{
  "encoder_arch": "vit",
  "model": "contrastive audio-text model",
  "dataset": "chords played on synthesised instruments",
  "train_examples": 52083,
  "gain_aug_db": 10,
  "noise_aug": 0.01,
  "time_shift_ms": 100,
  "n_mels": 64,
  "hop_length": 320,
  "input": "log_mel",
  "spec_augment": false,
  "win_length": 400,
  "tokenizer": "word",
  "vocab_size": 60,
  "loss": "softmax",
  "embed_dim": 256,
  "encoder_norm": "layernorm",
  "encoder_norm_position": "pre",
  "encoder_activation": "squared_relu",
  "encoder_mlp_ratio": 4,
  "encoder_head_dim": 32,
  "encoder_fused_qkv": true,
  "encoder_bias": "none",
  "encoder_qk_norm": false,
  "encoder_parallel_block": false,
  "encoder_inner_norm": false,
  "encoder_moe": "top_k",
  "encoder_drop_path": 0.05,
  "encoder_num_experts": 8,
  "encoder_moe_every": 2,
  "encoder_expert_mlp_ratio": 1,
  "encoder_experts_per_token": 1,
  "encoder_shared_expert": false,
  "encoder_patch_size": [16, 8],
  "encoder_layers": 12,
  "encoder_width": 192,
  "encoder_positions": "sincos",
  "encoder_pooling": "attention",
  "text_encoder_causal": true,
  "text_encoder_width": 192,
  "text_encoder_layers": 12,
  "text_encoder_norm": "layernorm",
  "text_encoder_norm_position": "pre",
  "text_encoder_activation": "gelu",
  "text_encoder_mlp_ratio": 4,
  "text_encoder_head_dim": 64,
  "text_encoder_fused_qkv": true,
  "text_encoder_bias": "none",
  "text_encoder_qk_norm": false,
  "text_encoder_parallel_block": false,
  "text_encoder_inner_norm": false,
  "text_encoder_positions": "learned",
  "residual_init": "none",
  "optimizer": "muon",
  "muon_scale": "match_rms_adamw",
  "learning_rate": 0.0022,
  "momentum": 0.95,
  "nesterov": false,
  "orthogonalizer": "newton_schulz_5",
  "adamw_lr_other_params": 0.00093,
  "max_steps": 9500,
  "batch_size": 256,
  "epochs": 46.7,
  "lr_schedule": "step",
  "warmup_steps": 190,
  "weight_decay": 0.06,
  "adamw_weight_decay_other_params": 0
}
Rows from block 5 of the audio encoder of a small contrastive audio-text model, named by matrix and row number. Rows with one number within an expert belong to one neuron, the router's apart. Each number is 128 + 32 x the weight over its row's rms, rounded and kept within 0 to 255. All counts start at 0. After the name is the row's rms in percent of the matrix's.
Before each expert's rows are labels from the 100 clips, of 14848, where the router gives the expert most weight on average: "peak in band" is the frequency band that holds the peak; "responds to" is what is common among them. Only what is clearly more common there than usual is listed. The data: chords played on synthesised instruments.
# router: router (encoder.blocks.5.mlp.router.weight, 8x192, trained with AdamW), inputs 0-191
# up: expert up (encoder.blocks.5.mlp.up, 8x192x192), inputs 0-191
# down: expert down (encoder.blocks.5.mlp.down, 8x192x192, transposed), outputs 0-191

# expert 3
peak in band: 250 to 500 Hz
responds to: block; mains hum; quality: power chord
router.3 098 [158 122 107 175 172  99 126  62 144  76 115 164 145 135 100 124 188 138 111  97 146 123 136 158 121 130 163  41 125 172 153 143 118 144 145 162  71 119 128 231 104 166 130 163 131 127 145 106 136 101 135 175 138 115 165 124 144  44  83 112  87  74 127 120 151 129 138 145 119 110  81 109 133 172 105 124 103 128  99 199 109  85 144 145 203 165 148 128 160 109 102 115  56 118 153 130 161 130 153 141 124 123 173 100 169  94 169  71  95 190 133  92 140 110 100 100 167 132 125 157 182 132 100 128 150 201 108 117 119 168  83 147 163 104 142 141 162  88 149 175 153 137 160 119 105  71 116 170 129 179  52 116 120 179 152 116 153  95 146 119 143 112  53 158 122 114 139 138 158 145 116  87 127 101 132 188 144 108 136 170 161 147 127 106  78  69 131 156 128 124 132 143]
up.7 102 [160 113 149 179 157  96 133 102 153 176 169 121 111 135 117 130 101 181 111 132 110 154 101  77 128 127 130 131 107 115 130 118  82 109 149  82 152 126 147  94 147  89 121 138 167 183 133 128 167 130 171 151 140 166  71 131 134 145 111 163 148 133 126  97 160  49  77 105 193 153 119 112  72 108 121  94  81 113 192  86  63 149  73 123 137 127 165 149 138 173 109 147  68 163 151 169 105 149 168 149 120 119 124 162 214  99  69 140 118 155 159 128 126 122  43  77 129  74 171 128 122  82 105 104  99 116 189 120 175 148 104 170 135 152 114 207 141  77  96 134 137 121 145  90 107 150  86 171 151 108 134 180 120 146 141 132 142 141 121 140 159 185 129 169 159 188 116 111 121 169  26 131 115 148  84 150 153 102 138 121 124 151 122 121 123 111  87 104  77 100 111 121]
down.7 107 [ 88 129 143 117 124  94 149 152 129 142  68 161  94 114  85 160 140 155 171 132 116  70 118 100 138 140 119 184  94 140 162 145 113  94  92 168 107  76 147 178 116  77 136 162 159 167 144 140 104  92 125 116 166 126  93 138  93 139 191 104 134 110 104 173 108  73  96  76 121 123 151 155  58 112 134 128 164 144  99 143 186 163 112 122 168  71  98 148 119 149 155 133 173 182 124 172 155  75 117  71 129  68 146 132 146 131 103 129 131 149  70  79 140 119  98 107 142 175 156  90 141 115 103 106 183  86 139 162 120 157 117 114 119 104 110 116 147 197 122 109 106 115 107 122  87 130  93 130 111  84 140 153 133 141 111 144 166 144  86 177 137 112 105  88 107 168 151 130 123  42 158 103 231 107 118 202 151 146 164  75 194 106 184  80 106 127 150 119 168 172 134 124]
up.8 114 [176  84 149 101 149 159 127 174  63 136 159 147 148  95 142 113 152 103  55 123 139 173 101  90  72 117 119 192 101 152 139  84 110 118 138 134 125 119 165  54  91 146 191 125 125 133  58 106 125  89  65 122 154 135 107 123 139  62 172  55 164 159 141 120 128 142 158 150 160 168 125  67 177 113 127 102 147  78 167 118 130 121 131 138 134 117  98 163 134 122 155 105 118 138  70 114  95 119 102 118 107 158 157 142 155  65 166 178 125 140 127 141 174 103 154 160 137 120 124  93 159 157 160 126  50 148 120  87 144 155 204  93 124 138 135 119  76  63 147 114 122 135 184 176 112 115 157 163  76  91  97  84 146 116  86 135 145 132 144 152 138 129 138 161 109  88 199 134 146 203 164 131 172 132  82 122 131 131 157 147 157 129  94 102 108 153  94 161 104 188 118 139]
down.8 119 [116 147 107  84 144 145 107 179 127 126 132 127  91  71  86  89 130 163 100 149 149 142 139  60  87 178 133 107 163 118 126 136 118 131  98 138 117 158 118  79  92  88 141 200 108 164  79 143 176 116 122 129 147  91 103 176 155 150 176 151 142 140 110 120 178 126 149  71 155 188 124 122  63 179 132 104 158 108 119 143 182 134 149 145 157  68  85  95 127 101 133 120 101 157 139  99 135 120  87 190 111 133 115 104 124 121 169 126 163 144 115  50 102 127  95 160 217  83  93 148 128  88 149 156 130 133  74 183 124 137 115 106 170 114 135  99 157 135 110 121 156 123 139 114  97 222 146 148 134 118 138 157 154 169  90 156  88 169 167 154 156  74 135 131  95 111  90 196  58 149 113  81 124  92 101 156  94 139 106 145 159 102 182 162 187 105 111 125 107 188 132 139]
up.9 027 [141 151 120 163 135 143  86  98 154 188 100 180 106 201 137 146 126 129 128 142 122 138  94 139 220  86 135 103 136  90 117  93 172 236 130  91 108  98  95 151 101  93 190 133 116 164 170 121 150 167 134  94 154 111 149 166 123 143 173 175 104 204 115 161 156 156  76 108  74 124 135 159 110 119 140 199 170 150 151 118 146  66 198 178 161 108 123 110 140 139 146  79 125 121 146 105 115 138 171 131 106 129 144 144 151 126 165 145  81 131 124 134 120 126 107 149 138 173 144 113 126  94 134 162 138 130 113 111 142  34 156 125 123 140 133 184 158 125 105 119  89  69  81  33 144 153  85 134 125  51 152 130  85 159  84 112  99 190 150 100 136 110 134 129 123 116 126 163  72 112 132 111 157  84 104 142 162 123 148 101  99 109 113 141 119 162 158 138 142  93  94 126]
down.9 026 [147 136 147 110 130 165 140 140 141 166 146  96 169 176 164 133 126  79 104 104 116 104  91 168 155 128 182 141 131 192 109 117  75 110 100 139 118 138 131 156 176 127 141  87 169 113 144 120 134 160 157 101 137 113 176 125 106  90 128 112 147 153 113 117 156  93 134 158 108 191 135 118 104 137 116  68 151  94 120 155 118 142 107 199 108 136 143  91 152 220 223 139 140  74  91 140  90 104 130 155 147  98 107 146 166 123 168 135 204 134 141 189 170 146 118 120 103 107 238 108 113  95 140 134  68 107 108 122 161 126 101 144 152 159 124  94 172 109 132  73 156 110  90 138 100 166  80  96 162  66 170  88 138 202 101 149 119 116  45  93 125 154 166 112  72 136 105  84  57 123 147 109 155 169 144 113 129 138 121 128 139 103 138 106 130 120  93 180 158 116 151 130]

# expert 5
peak in band: 1000 to 2000 Hz
responds to: playing: arpeggio up; clarinet-like
router.5 120 [ 88 125 126 132 113 206 102 106  94  55 113 117 134  81 137 171 148  97  93 222 119  94 115 156 151 146 101  71 137 149 156 138 125 106 148 128  80 159 147 131 146 122 218 162 169 136 210 113 131 176 118 150 173 125 106 135 144 158 112 114 160 138  79 149  69 144 110  77 133  96 135 162  94 139 110 141 104  63 129 144 116 142 162 126 181  74 139  96 100  46  68 105 166 140 109 131 135 125 123 122 158  90  87  98  97 140 146 114  74 158 126 111 142 157 166 169 159 126 104 112 133 120 151 111  58 219 139 149  93 173 120 130 154 130 102 149 126 117 157 104  78 143 155 137 123 120  89 159 126 162  76 121  72 174 140 122 191 116 170 115  90 156 117  91 126 137  71 160 146 193 127 105 122 128 143 142 117 107 100 142 134 140 152 142  86 116  82 178  99 173 122 127]
up.3 100 [129 147 181 136 158 109 143 109 132 140 113  87 169 120 137 133  64 152  91 152 155  97  78  75 123 111 125 207  87 140 164 129  90 154 134 180 107 115 137 138  70 152 118 112 135 128 134 106 111  67 139  96  82  96 133  76 138 131  99 161 119 121 133  90 132 153 130  58 172  89 197 187  82 158 136 179 116 192  96 199 151  97  85 173 130  99 105 151 126 104 119 136 134 125 138 150  87 112 124 157 117 110  87  77 128  64 129 113 139  88 141 164  98 161 126 128  47 164 113 140 138 113 133 162 129 158 146 121 134 168 227 161 142  75  69 117  92 135 135 168 162 139 106 108 193 108 139 134 127 100 174 137 148  78  71  67 147 154 135 158 102 133 140 175  95 124 140 135  72 152  95 173 141 109 175 164 126 158 148 127 128 121 141 128 167 118  81  95 181  98 133 133]
down.3 101 [120 152 132 113 103 159  87 165 123 159 129 136 184  63 172 132 149  86 158 126 170 176  92  95 147 114 169 122 115 135 111 114 180 125 104 135 121  85 139 139 136 131 122 132 122 140 156 100  99 116 185 114  96 159 166  75 188 217 124 106 202 116 119 148  55  53 142 174 131 162 142 133 160  63 123  89 194  86 103 148 123 160 114 134  83 100  85 177  64 163 173  94 144  73 124  95 153 142 120 138 159  98 153  82  88 104 119 123 156 131 177 123 137 136 125 134 146 163 112 119 132 133 124 120 103 104 112  72 104  69 146  80  87 129 206  88 113 133 182  70 128 156 145 146  97  94 174 141 135 168 123 185 123 135 129 100 147 121 142 150 113 124 148 116 150 153 107 143 144 173  97 120 100 114 204  99 100  95 117 200 162 122 144 106 150  89 148 143 125 104  74 104]
up.4 110 [148  73 104 134 113 181 114 136  74 125 164 135  79 109 144  41 156 162 140 165  88 145 198 164  92 145 134  98 210 128 110 129 145 117 156 136 133 204 127 162 117 195 125 173 182 114 161 168 102 101  91 133 142  83 141  96 132 129 103 111 171 113 174 145 134 167 167 135 156 156 169 134 106 127 134 130 124 152 178  75 118 121 146  93 171 116 111 116 160 101  85  21  77 162 132 155 120 164 163 143 146 143  95  72 123  89 118 123 177 125 145 165 101  83 140 108  98 128 135  85 112 119 153 113 105 102 118 122 156 100 142  99 103 124 163 125  69 122 137  58 127 136 104 127 146 174  64 148  82 116 159 135 118 157 153 124 171 126  95 157  73  78 128  88 167 122 131 137  80 114 184 176 137 136 169 140  90 148  79  99 116 105 160 140 115 143 136  68 110 148  97 165]
down.4 107 [134 138 108 108 130 204 167  99 131  44 137 146 112 118 163 111  79 103 101 117 170  63  97 168 153 117 199 106  61 169 111 150 124 149 131 171 152 104 161 133 143 144 131 119 165 156 141 144  41 160 127  89 186 168 127 107 147 149 145 123 151  88 106 135 151  86 170 103 153  78 154  80 113 148 137 137 173 167 139 115  81  97 146 117 153 161 142 102 123 184 194 132 130 115 130 113  92 105 176 110  99 167 142 109 154 119 122 129 108  98 118 121 129 142 189 153 107 128 142 101 106 138 125 120 100 102 125 123 132  84 118  96 172 107  94  74 161 119  99 197 173 146 155  95 113 126  80  91 141 163 137 123 134 175  84 128 101  95  69  80 124 122 159  94 180 130  94 116 111 125 128  87 137 191 127  90  92  57 188 113 112 159 162 152 194 105 116 159  80 167  79 163]
up.5 068 [106 102  59  72  78 152 101 142 140 159 154 117 149 133 125 161 166  98 153 137 137 178  47 148 164 121 132 127 124 185  68 111 143 130 115 138 159 143 142  74  92  89 131 150  86 103 119 160 132 149 152  73 129 175 130 138 116 108 110 112 148 126 194  73 150 134 126  91 176 123  82 170 135 156 192 158 153 118 153 100 153 113 162 127  94  78 174 146 133 121 175 102 122 115 157 104  70 155  70 166 120 109 158 161  91 134 123 101 160 189 121  87 172 102 116 145  94 123 142 166 100  75 128 168 174 148  41  98 147 118 100  98 129 104 189 159 161 144  46 151 114 160 180 123 114  80 136 130  92 123 122 114  96 141 154 145 166 106 154 123  93 145 123  70 137 122 170 150 139 131  98  89 120 115 103 138 138  94 157 178  61 167 139 146  69  99  76 164  87 114 151 126]
down.5 072 [142 148 170 138 147 104  90 150  88  88 142 195 127 198  50  84 108 188 162 197 146 150 133 139 115 116  91 158 112  98 154 137 134 142 103  87  94 170 157 113  72 106 161 115 126 152 140 136 143 133 135 105 152 113 122 147  97 100 151 126 142 151 144 163 109 107 192 123 116 114  74 121  63 163 149 124 114 156 145 156  88 189 164 134 165 107 108 113 125 109  44  88 122 136 165 135 164 140 153 100 140 178  78 180 200 112 131 137  89 137 116 120  54  91 128 141 142 149 133 127  98 142 134 103  97 143 140 155 152 113 116 153 128  72 102 114 139  91 115 111  58 186  99 172  45 122 140 166  75 137 126 140  71 104 162 115 122 144 111 195 154 179 153 150 130 125  83 156 148 125 130 106 142 152  96  80 156 158 156 141 157 169 127  89 191 100 129 149 196  98 121  98]

# expert 0
peak in band: 2000 to 4000 Hz
responds to: horn-like; root: F#
router.0 088 [128 135  97  91 159 162 153 191 128 151 161 118 122 114 126 119 140 105 108  89 140 141 133  94 146 125 146  86 120 128 163  76 130 117  88 154  72  84 118  84 102  93 104 137  78  99 120 111 101  92 152 139 141 106 148 150 175  88 100  98 179 109 121 127 113 165  74 112 171 117 112  82 101 174  64 131 149 141 134 164  86 145 179 129 102  78  97 151 168 121  94 169 136 112 133 134  96 146 148 156 111 169 112  87 178 158 105 137 119 164 112 135 111  93 138 127  94 186 103 184 147 103 148 134 142 122 152 136 114 138 152 152 141  47  73 124  55  97  58 138  83 144 165 138  52 150 105  86  88 115 150  78 168 177 162  90 119 127 152  95 194  52 150 152  87  95 177 138 112  82 190 159 119  81  85 111 171  88 135 136 176 107 167 129  93 103  94  98 159 102 144 154]
up.3 106 [146 195 124 139 138 175  93 130 150 106 136 142  77 127  89  80 117  76 131 135 121 104 134 166 151  99 105 131 110  43 124 126 122 134 165 127 134 150 119 137 125 129 191 138 145 163 126  94 134 131 111 136 160 177 147  37  89 130 177 153 161 172 165 125  63 121  79 155 181 101 108 149 160  96 106 121 116 132 130 102 156 154 100  98 106 134 166 169  84 128 129 108 146 112 146 162 175 175 172 130 163 171 112 105 141 117 100 181 120 153 109  11 140 103  51 126 134 191 109 102 127 137 105 108 116 152 147 142  91 151  81 130 149 104 106 123  86 140 117 166  65 145 156 117 117 109 178 111 125 124  98 165 152 101 209  98 115 183 165 127 109 104 136 142 136  64 104 118 152 124 150  69  70 139 114 150  74 124  84 174 103 106 111 145 126 132 182 183 117 141 112 182]
down.3 105 [164 171 116 136  95 129 210 140 117 154 114  93 188 128 155 104 164  94 146 167 141 108 122  94 122 147 114 142 124 101  75 179 145 164 149 139 154  91 135 116 125 193 114  59 149 152 129 108 121  31  57 187 125 102  80  74 125 124 108 146 133 153 108 149 132  99 145 118 122 183 128 146 100 143 137 110 156 116 153 119  67 131 124 144 129 115 151 144 165 116 139 119 181 156 104 147 115 119  92  95 132 143  82  81 114 146 108 153  94 139  57  82  82 162 137 120 163 141 142 166 152 129 219 162 175 167 155 148 108  87 108 130 203 100 184 175 177 116  99 137 176 139 151 114  97  78  92 192 135  88 107 108 129 119 189 175 124 109 115 146  84 158 122 104 141  91  89 197  63 106 121  98 124 111  84 150 128 132 106 100 147 128 139 106  87 153 152 115 144 131  79 132]
up.4 097 [ 87 140  62 134  94 177 126 101 131 136 152  73 131 109 128  58 112 167 124  96 130 172 103 126 136 195 175 129 103 142 116 110 110 222 167 144  91 187 117 144  85 122  93  88 134  96 105 124  86 115 118 139  74  73 120 113 146  87 140 124 193 163 114 101 105 142 200 112 138  83  93 144 159 138 163  68 135 129 137 171 123 153 106 135 115 117 121 175  81 108 154 175 130 122 131 123 141 154 131 132 206  85 160 137 147  81 107  96 161 196 135 105 112 161 137  97 121 148  91 123  96 111 100 134 155 127 109 167  76 141  84 148 154 107 135 104 118  84  96 118 139 132 157 149 160 103 116 124 156 140 121 159  82 241  93 219 149  91 141 126 110 107  91 126 127 134 157 111 146 131 144 100 164 122 166 193 157 174 189 131 117 151 142 119 147 144 129  85 146  71 112 149]
down.4 102 [156  91  99 166 113 139 115  90  74 188 113 139 141 138 137 175 134  63 136 124 127 143 114 139 109 100 126 134  90 187 105 118 122 118 129 132 134 158 126 155 123 214 165 132  82 140 127 142 215 178 145 140  77 177  89 140 143 129 185 153 149  99 105 141 200  73  94 137  84 173 178 129 127 152 153 133 168 193 143  60  79 123 152 148 144 106 147 141 199 161 153  88 165 151  76 129 116 135  64 154  86 138 123 187 115 117 115 132 192 147 119 101 133 126 107 148  85 126 100 153 159 145  78  85 139  98 155  91 110 138 155 109  87 104 121 121 144 127  93 106 107  92 171 139 224 140 102 176 161  76 132 110 111  58  77  83 107 126 163  82 116 139 123 148 119 105  80  78  94 156 142  89 124 112 132  81 113 142 122 131 126 180 141 122  91 114 134 150 155 134 131 121]
up.5 126 [124 110  74 101 140 160 145 166  94  84 186 122 180 159  92 113 148 103  91 172 135  83 163  74  96 102 164 105 125 122 105 104 143 122 129 212 145 160 143  63 132 117 142  88 158 149  92 137  92 178 138 115 138  94 107  98 141 144 168 124 140 107 120 103 131 112 115 103 171 153 154 165 139 143  69 221 138 134  99  92 135 228 166 129 162 103 158 141 136 126  96 124 118 124 108 151 145 195  78 134 129 167  92 100 197 119  60 166 116 129 149 152 122 112 157  83 105  98 142 113 131 127 135 143 135 122 142 165 143  63 115 145  62 139 144  87 148 184  83 120 119 160 111  83  97 108 105 115  75 106 162 148  54  88  79 179 130 153 186 168 138 177 160 157 146 138 140 112 117 136 148 106 122 114 107  90 123 171 136 148  99 130 108 144  88 116  96 161 134 212 116 124]
down.5 117 [128 139 121 128  88 150 117 131 186 104 134 107 137 131 137 138  85 176 154 127 145 132  78 138  86 157  89  98 114 108  79 158  90 131 118 113 140 132 100  84 132 133 119 160  61 170 120 185 100 115 162 133 102  90 154 122 136 114  91  77 127 121 148 128 147 124 128 115 142 154 129 157 103  70 158 102 116  61 156 139 144 138 145  85 100 148  99 141 161  73 125 179 146 132 215 121  86  68 112  78  67 170 187 108 121 114 126  84 135 124 137 123 108 150 108 141 147 156 139 114 135 118 200  65 169  64 102 120 160  97 110 149 113 123 130 147  76 110 134 161 162 141 169 176 106 210 131 131  39 192 145 129 118 146 179 186 145 190 120 115 147 114 116 103 118 129 132 161  88  93  28 113  87 136 182 173 166 105 130 130 153 141 114 169 158 175 124 155 157  98 151 106]

# expert 1
peak in band: 4000 to 8000 Hz
responds to: arpeggio; playing: arpeggio down; pink noise
router.1 095 [201 142  92 153 196 143 197 112  87 109 168 177 122 196 182 164 132 115 126 115 152 174 141 105 118 198 149  89  50 139 160 144 185  70 119  99 155 117 147 151 127  90 122 154 167 101 123 169 131 138 145 136 166 128 161 164 110  92 121 173 153  93 109 172 104  92 124 156 172 174  60 118 175 165 109 143 133 163 208 133 127 112 160 150 147 136 143 119 155  88 132 196 134  81 104 120 149 192 149  94 178 129  98 157 105  94 163  99 110 103  90 113  90  83 151 139 118 181 142 109 147 124 128 133 138  99 170 137 101 141 112 107 115  97 128  70 150 159 104 138  80  96 150 133 154 124 134 136 145 151 106 107 112 117 130  97 140 168  83  99 116 153 132 177  97 187  82 129 163 131  99 155 128 101 134 125 173 166 103 159 200 146 107 118 124  92 140 107 168 160  75 184]
up.7 079 [130 118  94 117 134 114 167 138 142 135  41 123  96 128 160 164 135 119 156 162  82 103 173 189 147 131 101 140 112  88 181 125 161 137 116 131  50 122 115 122 161 112 142 146 153 153 124  99 105  94 101 105 149  92 145 131 177  89 136  96 154 103 111 137 154 169 104 108 169 159 104 169 160 100 128 158 104  71  94 111  81 174 111 127 103 122  99 128 183 143 151 108 147 210 146 121  87 140 163 138 131 107 144 148 119 188 131 150 121 130  94  96  57 194 150 132 153 140 136 131 143  80 127 155  83 143 122 111 107 108 132 167  77  86 131 165 155  99  81 112 196  76 125 189  94 100 114 105 110 117 134 158 144 108 109  75  85 154 124 145 116 162 123 124 104  74  94 184 146 162  43 106  80 181 112  95 119 135 135 135 143 148 117 129 163 154 169 181 144  88  65 226]
down.7 077 [136 139 118 155  98 137 143 150 126 164 156 187 146 103 137 119  95  82 154 121 177 141 103 152 191 129 111  61 117 137 101 164 128 111 123 147 102 147 138 141 176 169 125 107 108 121 132 125 141  61 105 180 139 155  99 168  96 184  62 106 181 104 157 107 183 129 124 133 124  76  90 108 119 144 148 154 132  99 151 149 149 106 119 153 131 172 169 105 123 138 121  98 122 135 124 124 155  96  78 104 133 154 121 114 112  94 193  69 121 133  61  95 141 139 117 182 125 149  91  26 177 103 113 159 179 102 150 129 115 168  80 155  83 106  96 178 126 133 149  58 135 148 176 119 136 100 117 199  96 113 166 124 109 127 109 104  90  94 107 154  82 115  72 156 132 124 115 130  86 154 108 193 184 108 134 179 190 102 195 181 147  84 172 147 126  91 136 174 152 104 100 105]
up.8 109 [ 94 156 114 106  40 110 145 120 135 135 162 133 173  73 159  71  48 129  80 177 124 156 123 118 127 168  83 103 190 147 165 147  97 101 146 119 154 171 162  99 143 124 115 112  99 106 119  86 162  68  98 115  96 154  67  88 181 144 139 113 119 121 171 143 101 147 115 113 135 159 135 122 156 146 193 155 167 130 166 118 106  76 177 136 179 180 121 159 102 152 114 182 110 102 161 127  87  73  85 133 192 125 118 137 123 139  92 112 147 103 153 184 117 118 127 121 104 168  97  86 112 103 115  14 163 115  74 132 175 140 131 106 129  80 114  83 168 134 138 158 103  87 186 123 112 147  85 113 172 170  93 124 104 137 173 119 149 150 114 137  94 177  91 142 139 109 171 183 101  83 116  90 152 141 123 192 162 145 118 111 150 134 152 130 127 158 120 143  87 120 136 144]
down.8 111 [180 163 110 141  99 197 111 179 136 114 123 110 139 169 145 165 171 171 140 140  96 197  99 101 181  54  99 182 102  94 172 118 105 184 142 146  65 160 110 103 115 104 145 142 115 129 122 120 156 119 149 163 112  86 106 108 167 101 119 111  90 143 124 106 114 145 141 155 125  76 118  94 122 149 114 116 172 136 117 151 129 134 135 175 138  83 131 139 100  47 172  92 117  79 117  65 108 106 103 229 157 134 167 156 148  81 161  44 104 175 152 116  89 150 142  89 108 173 136  84 179 117 140  73 117 108 141 175 114 148 153 148 117 141 130 115 113 129 112  98 112 153 134 130 121 164 154  74 171 138 118 120 154 116 192 133 136 121  55  67  88 117 128 129 126 119 106 101 131 111 150 182 149 154 116 140 107 175 222 141 171 156  94  96  88 121 111 138 145 120 104 104]
up.9 084 [133  95 184 114 136 138 156 102 148 172 145 147 120 128  67 146 135 113 130  40 103 145 118 109 127 143  83 119 134 152 108 126  81 142 123  90 134 154 137 131 150  94 108 172 149 112 231 154 169  89 137  87  76 175 153 104 104 168 121 118 145 126 101 135 155  86 127  82 165 179 175 148 135 136 143 174  88 119  89 161 121 149 111  99 131 131 111 171 137 123 189 161 154  83 105 156 141 177 170 111  89  89  90  88 107  75 132 152 101 132  92 134 157 107  66 158 141 163  85  82 133 146 161 167 126 129  88 108 152 146 156 156 167  56 114 162  80 146 124 165 118 164 141 124 144 103  56 123  90 117 143  97 157 117 128 187  76  93 141  47 117 163 124  82 136  69 203 146 137 145 120 143 203 148 107 127  86  97 146 155 204 115 126 142 148 148 149 122 126 123 129 142]
down.9 087 [161 165 127  96 124 150 120  61 186 174 155 117 109 118 146 151 151 147 142 155  87 115 140 148 163 131  91 117 178 130 167 148 128 119 136 148 135 110 135 165 156 156 119 158 137 147 107 104  57 187 114  75 114 115 155  77 128 130 171 110 153  85 158 136  88 107 124  94 149 138 147 112 175 113  79 102  91  86 121 126 127 142 117 103 137  66  93 157  65 115 169 157 131 154 121  82 147 134 139 107 140 156 179 137 162  64  96 104 164 113 122 127 136 134 132 102  76  97 139 201 107  90 102 115  55 178 119 164 120 118 146  88 114 203 140 117 150  66  98 151 100 155 138 191 166 130 130  92  89 110 196 148 151 143 128 116 169 147  68  75  77 184 170 132 131  93  85 106 172 122 176  82 141 166  90 135 111 125 176  95 167 132 114 147 182  80 121 116 192  76 141 143]